{"train_examples": 36250, "depths": [6, 6], "beta1": 0.95, "epochs": 149.7}
Rows from block 8 of a small image classifier, named by matrix and row number. Rows with one number belong to one channel. Each number is 500 + 25 x the weight over its row's rms, rounded and kept within 0 to 999. All counts start at 0. Numbers have three digits each.
After each channel's rows are labels from the 100 images, of 14848, where the channel reaches its highest value: "strongest on" is what is common among them. Only what is clearly more common there than usual is listed. The data: rendered roads seen from a driver's seat, with toy cars, trees and houses. In brackets: how many of the 100.
# convs1: first pointwise conv (model.blocks.8.convs.1.weight, 160x160x1x1), inputs 0-159
# convs3: second pointwise conv (model.blocks.8.convs.3.weight, 160x160x1x1, transposed), outputs 0-159

convs1.65:527498455485503492490448511482499490438496500525478497513490526481550524517533484511567515500497513508505512533529486503507494513511485501461483507523526509488529498464497487472488506509488561469546521495507502521439515487484515492515535516492513485520515499472507534499514523534506497489484453501515494491446429498523515550499537504482512514522465515498541457537489519537523517494476506481486495448495509502504484519513486559449499494556507494508504522499558488511449498520500465
convs3.65:493461528486505464449495522466481513498421503494486498513515474470493494516502524493481467503492485509477492519482502478464492536467475519501487492507498475500543493524480526501478471501491496517525496493454507526496470462514467499492480484468478501538493481464497497504477466593500468477469480553494498479509508541475498447491538409507502504497513498493495501522495501509489489444490422481470488504498490526479482501497500499491484467488491518491465499506514520432499479523500506
strongest on: line: no line (60)

convs1.44:444515522508473502501546495503488491539474511450531496478492519501488504521495500508507465508494420534480487549484484505494493497482554490489575487505476493484501489511504515438457496512470511500476467493484498504480466498427510487532519483496502534507522495466511523505503501499511509526496472513505494545487525494525499520575505471545518498496496501494499472519477504554569500489542520491494500514431482492502522498526514496521506503478512510515513526486448473490532505485517516
convs3.44:460538503493500531465514493502526464503535523440535517466494498411453510529544507527519534475509544495525516509490515534411534515500475506493518500510525510505522504547515508515498523529561575479501511517502507480504516498526455510508464526464497529528513526535520503530525489494501483517528525506513500515520524541491510523514499491497524503513515501510513491508447521482476494485504495510488529526494512506510502506507476516508512531514511535496426500513543507495500504501509507
strongest on: solid white line (100); vehicles: zero (31)

convs1.111:516493526429556481480482498452508494448508507508474536555499521501516509464539508485539522487502516492496535521517468482505498501455489495490496538460536534544567456501488490506544480520480513514506486517480496531528528509496502500482498495508497453501509528524502466507501503513497507483540516513485512466434476519513485526473540506520507530508490470511555550528469523558510498470519469488499485468499532514530490521483525493492482486553507512489506517498496511495484484491457482
convs3.111:507469480472535488495509465537476465484506490471518501497475525495500472469490494492510506497514523450498487520529506511509495532490508498483481520469503521498523513521466472499521488460498527528461514491482507503520534506517510505502516500512492476469474484462495455524484516487492433501507542505452471507485468514502498509511455468526513518532517472520467530484503471519475490467458470445490499500457476498451528438478467466483458465454541530451517526554486513553503502472497480
strongest on: dashed white line (100); vehicles: zero (38)

convs1.23:534499535481518506475531490494512513487468493580450499520520508487576507527501489471562509498492586522491501516463476473497515500518427477476470466528505508458524477483511510483509487531488498482461525502516498544498502477523505483476527506484504481504489511572483560497507488480507518499483489491494521489509486525525518486481511500525500523505519497503509519529511489555470546504497524500508505464452482503488485524499516511475493500486505512516512465501525481539520503482488442
convs3.23:520488503507509455541492509516506559529497527539520533508556462496495504455507524475510503483493519533494503529479478467480516528506531516510507525495492467504458518510481480495503494509471502499529514543461504526494499487521520464500456518423478518501445496527503510466493519543505563499532489504527520493509533495450507491497523535480537487484478487503533540502492496502480516529501535527525506493513540494494498465484532500487493560521498494505521461458457481571504491474502494
strongest on: dashed white line (100); vehicles: zero (31)

convs1.63:512487446532482523527483537574495522502516507543475498481484523487513475529537491511491474532512516484527492527513546499501505526482509489517489525541535513471477478540508509471443492525506509504478491492544502526490518501513497499507506523507492540483500480407498480510497525498527502486472518506522499461571548497543473517444475500479497480488476506482494483466531504500459538453477481505509508490500489503474515513476512528501492504488496503500500438518481475476476517485441514
convs3.63:492506503461485445505462472513491443482435475474493494499487463488495483512489491508478461513499499490444496512513494522486504509465493465496519497511515446470470495490508512477470431472479515483507475509430491455497499495465491499494480464457474432552535450471496500469493519519482482449461558508469501463500488493498526528495516505496509496467526506509465499473480461498485440442501491488486500487502475508506529509491490502487482502466498504505499500513501476494475488509507507
strongest on: line: no line (100); vehicles: zero (50)

convs1.147:520498482504517519497555506578488487546515491567420509505493488506566533497452510491478504487490542516505490511515534499509500520499456484496504480484531506475509512509494498492474501537498484487489502476506508473488522504548494500489504510481501491519505497521493473510507510507493489487479522490490514456522523508572523526532469497498481511507508502487480519443497496488501552471483513501500512450463482491476497492511526525460505507521489512504502444506512433503479509488477410
convs3.147:484483472513481525478468500496510517514515488507498500502492469504493503510488539508516514508508595492507505484521503484484477467510473507483438503484481510500472512489473474505520510473488476487491503481515470513494496431525467466501456515492449522446441503564497462540514501488497481519519475505523472479527496508452505435514479479448535494520508497502479467530500522459464486501487468490518495510468468477489491507515517482500519514502495453489482466438520523534537516501484525
strongest on: line: no line (100); vehicles: zero (40)

convs1.5:508511481532464512521474554574484497503504493545477507491480512503532507522516500497490487544510498497528492506502576497494492511504480471517465528514531527501476501549508513502466481498532494529497494502544496505500549491477489512518505524489486552488501450412499503495499511493518496484493519507506490473567547496533428515450494507459496485484462508496489484458514499486506523494484460514511491475522487511474498505476494517456480507484504491485508437519496495476465505499457510
convs3.5:520516507470500480505465485490506465506431481488486498496500496516497491493505508506485454505496490491439502505514473515502487521481531493486511493510510434470468493453517519468465426475493519510507481504430504477494495512458531512487503455477499441567525453457498503451496524513498503433465520517459521460490489503532499539493522518525501495453493506513484494479510457499493475445485520484504497494507506515504540486493483504490492502489512494505531499510493465506470483545511520
strongest on: line: no line (100); vehicles: zero (52)

convs1.81:497495432480507487496492501501470504591550506565473486481489526478515497517482476498471489470502514500512488516485485503499489548500473507510545498552542515528503464495499512503486512461500471491503491478481503524462502510550514497483525508483501519512492528534512536497514525510489504510475508505491493527484494494548495505476493515493494494499549500498552540447465513492520525429498497472496515426467501517497495515535438567467519493495482491493494519515526490479508494479510504
convs3.81:502513509461512490510528505502512504491461524464507515474509546478494505512504500484442450501495440495523489517477530523477511508512468511472508476506496500527501492517513506521466499493506488513514507482500493492488462503403477534496501474426496470515515510452505481513502480543490529503464533489484500550455481454453522520504514518522457489529496497521475521461476449477532564512497503525493486494510564494482502498491462505510475471498511519494482492486522532517475483483522462
strongest on: line: no line (100)

convs1.155:498485463536503497517494493432502512524494518513490510481521534510508475526466507456530496491522537515481497419495456479493497500512446473485496482551532505504482547468500493471468498492459513530531511498472485526504504492514505518465517565428497511534477500507525549505496479496507502487505499510491501460505510499493502498586506500484538530488512529518490486535485497479483493515473502495509500485522520499490496468521493555489471474503519504505505512505572551507505512505497452
convs3.155:502461476542492455505498497536490489459468478509467513488537464512493486480500476524483501503481522483473460545501469475493471508475514504504494498490485498498482489503492481483510476512482478482467477493465448504478453486488516493461484483504470483514519491511489478486493523546493478484492498449502548484519512523433472509473469466460534472487514493459517554472480470539490481468481458474526485473552527461465521495491520458514482486473506480490519477455553481496529467500488461
strongest on: dashed white line (100); vehicles: zero (37)

convs1.25:471509506479458498509529496478503481510544486495429461507501519499497505517497502507477494485496477502492482498507506487489517498517496471505508517543504508502514463514501511507480492471526458500504499494483500500455512489501519491504519508477493500484555492515525550498505496500510497494468401512497483481550519524600469504474471510507497518483520481498500554463511543504548492445479474480506518476452507518472481483533454555474526497494479496512493467508557472490512490521470476
convs3.25:468488505500460517480514485485501508476499476550494506535484475497498505540445475452569533507520488480467532504526491466510484453485489462494486500505507478479452520484495510498490480461496513474484524492443494510494493489544498509515492482497516518510481479496517494486527516490500441493516415511497500443543488527478514456532489519468540535476477518499478492531463458494511507476510502502497491500458503492522512489498520469464523541491497449478460476438477507490510513502492503
strongest on: line: no line (93); vehicles: zero (46)

convs1.125:517523483471518503487500480518499485559532494566481482491510509510554505490496503486507500503500541473523493529479520501506481517520478480522505493498511489478503488499490517506508510492487498510503520505482492521454496502606503504484500508457490503525506516564516501523505506500491471471498504503527499498515499516599514483526537492502507477499534493494494507445498541495486553469500518492500492444478466506497496494526484520467508505509473507537506467514521459482484511494487396
convs3.125:509532518483498478511458481511486490517505478493510456514506462504504496519492457501506500506500487519450501493513466477502429507480524469512511500519530438488499493431508514469494440525482549477505485514498486488507529486526507530498489459485497480507559463531500524455493497443511518462498481494525511433500500530437491524497530516484533494437451507514489533502508493499481480488501515516514507481536491512510487455469534511493519537493514475508505481516457475488476497516467493
strongest on: line: no line (73); vehicles: zero (31)

convs1.67:522509490481554513515488537521500507455520497487500486545511520501490508516554522487547481523505481471493501511522512508497486538513522480448458490552512522468493471515491492497511507515508519493482543520477509516485506510568490466513498513465506508504501461527467509499489482496504507524505410484512505492504532504486499434483523435484489492515476499474513514517503503528446519529505571463479490495492495483450490511481496513516483503522467505530499475502508463440507502511555502
convs3.67:504498485492517538496499491499529505504495524528536504523502498503500519528482525497526529512509515505519498496547498523477506469530540505500495501507520500535498516514521512497494514529528534492535506498500491499495564490527516516511462522512497530508523517499521493516508499519444528512525465549510548497549536532444540508518521536489512518495540503518514494521498520539485575472524558483497538485483551544524545503534527497482496547528498508516502512485499531591529515491488530
strongest on: solid white line (96)

convs1.8:481504498480497495494511487491496502560537502527390483515502503510508517525466517505440486476522484544528509489475503470498523496500491500511547471526509518508526495494507501535495498515499436498497525495493498491500468488483491496471523521507529491471476532494498534497499535480500523514475530503507488489468501505541531538449474507506506509484556494479476556424513499493538516427483497481504536498512528496522466506526514526507504493488474499506521486524502491536528476456539519
convs3.8:485512490516482513504492516476460525496493460512510466493520488515490517515494456460542532503514534515462501512546476469513463455493515484530484521506504464476458506461477501474515463520514510485516502491489511545504519488594514456503513487581505505458472476544507518488518497468504469484510434508522496443515493530517511464505498488479520520466474505484496464529493531492499437491509509479484504494481454497517483495484542501471507521493496473505507473466490493495512505503463479
strongest on: line: no line (100)

convs1.12:498528482502510492466527479472477477524537499537427479503524512491568512524478497489441469473505524512520499478496520484523526496496464487494545471527530528498522490489499495513474506486550443510478509493499501480478491502451500491487500493481515473514511541464491520491501570482498510517472525487498493497510527508544515535485497518488505508509555472485502548433496496482534530410470493488498511476493500498511465509520503539484504489507494477477503471511517484489520482471547514
convs3.12:492491479514465523483473507472488524505500481521525490501518438511496507503481479501549534496520539512472530515530475489493476480517514490511497519505507487476479514474479500486520483513508504456513525498500518528510517457600505484510497499570485526457469490561521516499528497470502487485528460515511523458540509534484494487517495492438546528468462504506515461535491516483495461499494496492508523512486442502505490485485534508479541535496501459497498450467505504503518533510457503
strongest on: line: no line (100)

convs1.100:520509500495484524486515523547514512513464511508453490504488504495485525538561481517488515534490441507471487546534443500471493512506531497475509492571524505510516483526513491508475499526449514502485471484517498507542527498503496480517506517511492518487527492518500474496509516522524518517488454487491507537507530489501519504527471505462496501514475514510527535544483531542480474504530499493490494484432511517502515528498501571507508503497497535488521521505461488462606514503522490
convs3.100:558496501519534428527510518487480567523460504500477505524513531554526479473529535471494497532490475484501486514515500476556491510486509505518485508519493503478489497484494502498511510494446471533487482512506517544497493522483529492496536499538520489489507504494493471496483520486509501505503473484490473503483478472512453470481479493520509503497505515493509527490625489531524497508527493503511488479524470492477473470482515509523489471513500525494594519518504454483511480485516490
strongest on: solid white line (100)

convs1.158:486502500495536512497493492409509489489456495508494485506545534510509496504465541440531484509495509523494485493479503471487490527516431455457470476521492520480542488475498495524512493524474532483477525535457486531492532500538498491477508520443481484525499511556512560532517451486519463538477517494530509483500451502498518542472485499484498519483537493491490525535487526483493509518515513484520481472472499506494492484519534547498490503517502503502504517507564517506493539502500486
convs3.158:527497518503536527589492514559499541490508514536477503505563508531508518474516459479494519488495456526511496504514508475509532516516538540526519553502471521504480468514511509511490506529526468493535490495514507539474508508472540513484507511533522534529489512500503493515500579560511524519512509510508521507487519504519499493493506531496491483500525504494535513486515544547534530487484490498577488498525499504504516465509516536544516478525496515499532491495503492557502501535516524
strongest on: solid white line (100); dusk (61)

convs1.113:488512477562511509506470501473505506541490502507465466491495517505467507530419517508457486496493476564466487497515470501495505513511492499514492529543495516586476505519507515495465500537449482503502484493517500503493518499512497488507497497412498512497485497514512530496499488503502496496494492514514503470553556515532537524555491522481508516499535493498519463503525510490487451521499479482495479486469540508485518504503496521488507506517491493517502510501524586457483512553470496
convs3.113:516480427499522528509485495544517487475479509503494505504523476508508491561486517495505509493504513455500496532511497507511488490539511518462484506502512503514488506516455452500506504474519471487479514526492487469506498476518516455511497500518474507447456502500507517501514516556495467494504495486547541488509503509475559516504466444474491507507470468499547563482509491528496506443506489438513503509453537463459505492533545476444525485485517495476520485488521527541504509489478465
strongest on: dashed white line (100); vehicles: zero (35)

convs1.55:509497571457439512502551490475490480489514487515525498521511496508589491443516520475521488521509525460503503506537498490456489505498472488525474498478534489496518523532497504521509503555437489506513527480448484514469491509524492512511518483467503476510489512524506428504502518493507484497488492498514496480446495516527498486512491490497482519506458482517483478448494560538491538469502503488499535473494495494483472490456529539486506492503475530504521545507511520527534492498480480
convs3.55:514523506491460451464482519476512479489497507566519480489494482485505510480505496524546504501495524502492521520535487507492494472485530504516491502520479464508476482464515488491447486487484521456499487478511476501479499477487494492496479493490481500497532483551501477499471500499527476475502442498504486499516508542455525463500463475444547496493475491509506493568492489484483496542492499461490487495486519469504489482470525523504515610524498424487481454470500496460483481524499498
strongest on: line: no line (89); straight (72); vehicles: zero (40)

convs1.126:478523528454471507502558481456508504479479472495465490512496500501488505460454510510503514511498499495457482466466481501517508474512502454537493517485502494478524519487501501547529502501480495486541497542501481481500526494468508504511501476422500420502484505517502508510502474537488493502523468482494501468543495522477534483528535544454493541493526504541509459501532508459507466528525477527502530521581492486472500511534511504507510497495491495481501465491513550517480496483506450
convs3.126:503461462509513446511510492529469494462487503495513506452520469509501481475519474522473512506470530456489444547535464495490484502457501534482502530474475515528472485514476465498510501502509519495459466518502458516531509480538499486471497508499491494488517504506482493470477544543481454501514505508500501513519505535466475496455440448481511489503510439431504531523500484506494526491509451444511499504497534494475514466480490479505463501471506509476500507493496496530514476531472453
strongest on: dashed white line (100); vehicles: zero (47)

convs1.26:515503471470511517505495471565470495560548511549454498502508492502519513489512504509506511508507506489541494531489560500500483534501491474547490510501515512460525482524494504494491496514486501480496512498499497524472523501577503495502502510479481498511497512535505500519500494491484478505500489505525504497523538507563487502479509473497498474489554494494491516446500511477496555471498498509504486472448458497474515498515496509489505497499480522550512448516521428487480519497491387
convs3.26:511544508481498484487475499488487487523493464488505483508497507497507502517513488510487454503498509505424501513524457499505469503486503465507503492513520421483482496441519512459487428510485543490508496512464492489498521503505504512494492436489494439530556447478499531451496484479504504420444499508506514426498468513488511511496522517501510504423491518507505514495507495517484481469513525497496502486539513514511489479482529504496503512499518470505511506486463469522472492512487504
strongest on: line: no line (100); vehicles: zero (42)

convs1.148:521509450480488510501480501575476497561553501555455496494503474494529523491531483498491519515503517486546491515484577514524497528502483463551480493498525517462517493527509509465483510507497501493494503500508489511494522493587499489504497518483487499507500503513499511504500522479511497483483521510510512496532525494544469509492502483493486469480548489479473522438513512473504538426488496499501511480473465513476503498498503502490503496501468519526508442536539466465479512499488441
convs3.148:488465486505501514504519496501512524486512542507494524493503500495495500488494497491508544488504482496572495486470533513489524503514491521487499488488488585522534497540479487534506579474514466496491505486554506521505485488487490485502507553495501558466440554526505462541501500502496486575553501490482490574492532485513490490506478480486480496570494480506488472507486484465519541529486482499501501505467515486484508513514459496496495491482487524483481489511527532507523513475516483
strongest on: line: no line (100); vehicles: zero (41)

convs1.49:487506484475541500474457497478522477435498494457558499485499499518496523471514504518524509505502481497486498509466464509522510499510525520507542521491515494434500461498513492459521510495509520479509471477473485559493530511533515486503489515588471476496514516529499496504503461519499446476516490471508483504497479494462488460512510515519502478503476505514492496542483512520500531481502517505475479490478483505462460481560499505465502495503513485480489523489546415556547510486479502
convs3.49:501471439462526503543495519560493497469504481516491502482576485503498482512501474496461479501494518461499494531530510489500503468514515573527507559492501499496543487505484465477502485500492493506480486499493492513503494504540504503488507494534497495488505491504494518519489566567513477499507496515529509480468478492495512438489453465490511506497483469483511537480521519504496514510510450443558498512496489487447522518520506505515534467481485493492499497464534531516468494436486479
strongest on: dashed white line (100); vehicles: zero (30)

convs1.38:503521534488484477472533490565492499490471513530498458551505506502535544485490516512510486499492500493477487508502476511496519518504482500471501497509526474491498517477494485523481507449556486546509508503513511479489486482478492486519496462522522543508459470532492477528503490495520528512506472490503505490456453515553443518508474478482499501494499511516560488498467508551501548469486483520506466451474530481506487492490433533525522469583506490511510540519501487476488472520545495
convs3.38:543518517511511485484532522516500532520452511521484453509503540517534501505514538492517497493480504512518472498541510481552517491479529538548486513483487526516506463533527516524506523484508487556525454467458497512503526541532552496505557501498529513464534508494459508524480522520483528506506487528509524523504496499541543483492503524546505500536524505508467495535516534505528504454509518518537497460511464531531513557548511486501500503499469519512520508473519471545513487478511520
strongest on: double yellow line (100)

convs1.102:523506501461516504513492477507507506438496504527516519571481536503535502511567498517526532488502498448502477526526485482479485521511481542483492524462564518503544523486504496510520508488506463506523468484468502508426514501471506475529551525509502446533485506497506527514501500512508501500515493507513497512488481508514492518559524472499524527504465512491530551481476478549503510506483515492474444450451527501487481535505483540469512493508517508492523521510499483460502523471500481
convs3.102:504519525502490511503461520492514535478497519512496471491519538498517522522495494479579524477493533496497496541551493491506488422517514493528465495501508509513440480487508517508492510518504539517499493495502497541490526508537512471507511512531519520459520512550491472502512504493503490525562434510500499489530531526502523429496495487508556509492472494470504522536507517503533473477517517504509486498476494498532502481509541509512495542519502442506505487410481471512521508491502513
strongest on: line: no line (57)

convs1.10:491498483498480498503528495457499498470522494531445474516494544505519504524484501506476503495500488497505498480526502491502509487502483503516509514545533500483513494520496512476468500480501477515506512503503498500458524503502506519510519515491496499530506492486504512498506497512508500503471436513510493485490539494654512475508503515505489497498492491509542540439489526491489502476483483491507497434461527511481490502516415585489500507530489483512514520503559479465521495494487495
convs3.10:503509527503481424512506512539482547540533493490504512499478494503515520446518527517452476495482487488499495470456484518474513523510512530481494523516489495484549461488500484496487489535460496494505468484504496510495545506491505493486479474485477490528510492477478512520466492538489547494464608495503487513477494467505510524489532505522469494495515512520525487486514499498479519540497495494504507467501508502516491524505485514509477438514509576500505507596518505454481484497497491
strongest on: double yellow line (98)

convs1.16:521519468456493502492504500527485481563531490604469481498496499497579506475517503490521496504497570468506482536492531498507468539506476480527465486498531516491515495514497509481499493491469513489500507522499505519466528507582503492501510493475483489494528492530500516502508520501503470489500548512500498521510504537541466492503501474506481469498488498495486521477497537506476530446499514499495502444452479521481496503506480524476511510508480494524512474502514486470464497483492414
convs3.16:489528474516500503495539521470502508493499502481494510475540574488499513503508499517475474492501496506528504515501519527481495464539464539519479488479485545498532504507496480509518523492521474539503505490500522521494473524436475522494528524490479490465485532481495486539510487539497481513481472505504493556470463444523516453511511504538409504561529476513494468495498485489507547516505518465497480515479543499487504533520453499500492449481477511493483518472555533539503503493497492
strongest on: line: no line (100)

convs1.42:532502444519506502503467518496526521490534510511508474488507533503496498558529511491501486502504506502521512509527513519509521497513506495482491504586560496517464540508493484493522500496501495504500508494507494542459504501508503481501493554477506494507516503520503552506495501505514489485504450498497513449486463490517515437484481508487497478497508504530509526494513507490458513515401481490491520461411553503507485511513488542505511499497509496498501482513493515508593485537477518
convs3.42:524541522534524535507525532497532526510521526534515520505509510519510528511536564494526520497513501518522526490521532523511526500522540518520537515510498521542503518520523511536524528531521511519545506510552543538513538516512528513511516525536521523529531536518516536538513504512544538517523488527510531534509520514523508484506523519517516517506551530533522503522517543515515499520511523524514514514523497524536516543552516527548534522524467515529521519522508536524530519512523517
strongest on: dashed white line (100); vehicles: zero (54)

convs1.118:488508527529464505503517509482495497521515500557464514492513500502520504502461518479427490486495508516500494494487529526499507500489455482514530528497497485537513511532506490500479499543489467510482475485493495467466497494514505514530508520482495494546516479501507479502512503507496482478463581501495493477548513493606484522507490511516500503500487512497549501441456504459506523525510485496498509428453517500477494471527506503445491507515471493481497464493506515503483484469527424
convs3.118:517496495461522505514517490516503479485492486505471515509505563530513456510492504507431474499502481496490505534486475508538498503505528498502509494509529503471486511481490500467464492513503491545491503502488529482506484547474538485511571490472519468541491496458510521471516490507494506486468506488508538507408475425554528496501489489538418516490512522504521520469502489527509492472517502494503476511524497489485509502506518493492519418514499505511536528498495470498456495476529493
strongest on: line: no line (86); vehicles: zero (48)

convs1.134:504505487493501512496456553506518521482500492484465506525498480500464473495472491491459476506498497509501503495458498524504520466506528511444489515500515493436501519459485455543498531511513472505474494492488490454529472507475496516495497487627517439499492469453490466506492531499485517517504509477492516514469452495500538520500469483484486516499499511486487491512495494498451517513502506507507510500481578487500478511488517502525492488491493495490501528495503428567508492491525513
convs3.134:517487435484546502575508515560518486487478497494491511487557467508502498515502482519463497499489515473499500530480493508506507496492508603504492573501499514507511502494495468499497502513496475488478480499502499491507484486499509485478509516484478505527490507490492498492498575582516472516508500486556511511495500479488530503498478490473490486508499472501516547474523504512498521510509466469556496534503553467475534518530514496526540484489489485484508463476528519500486493463489453
strongest on: dashed white line (100); vehicles: zero (31)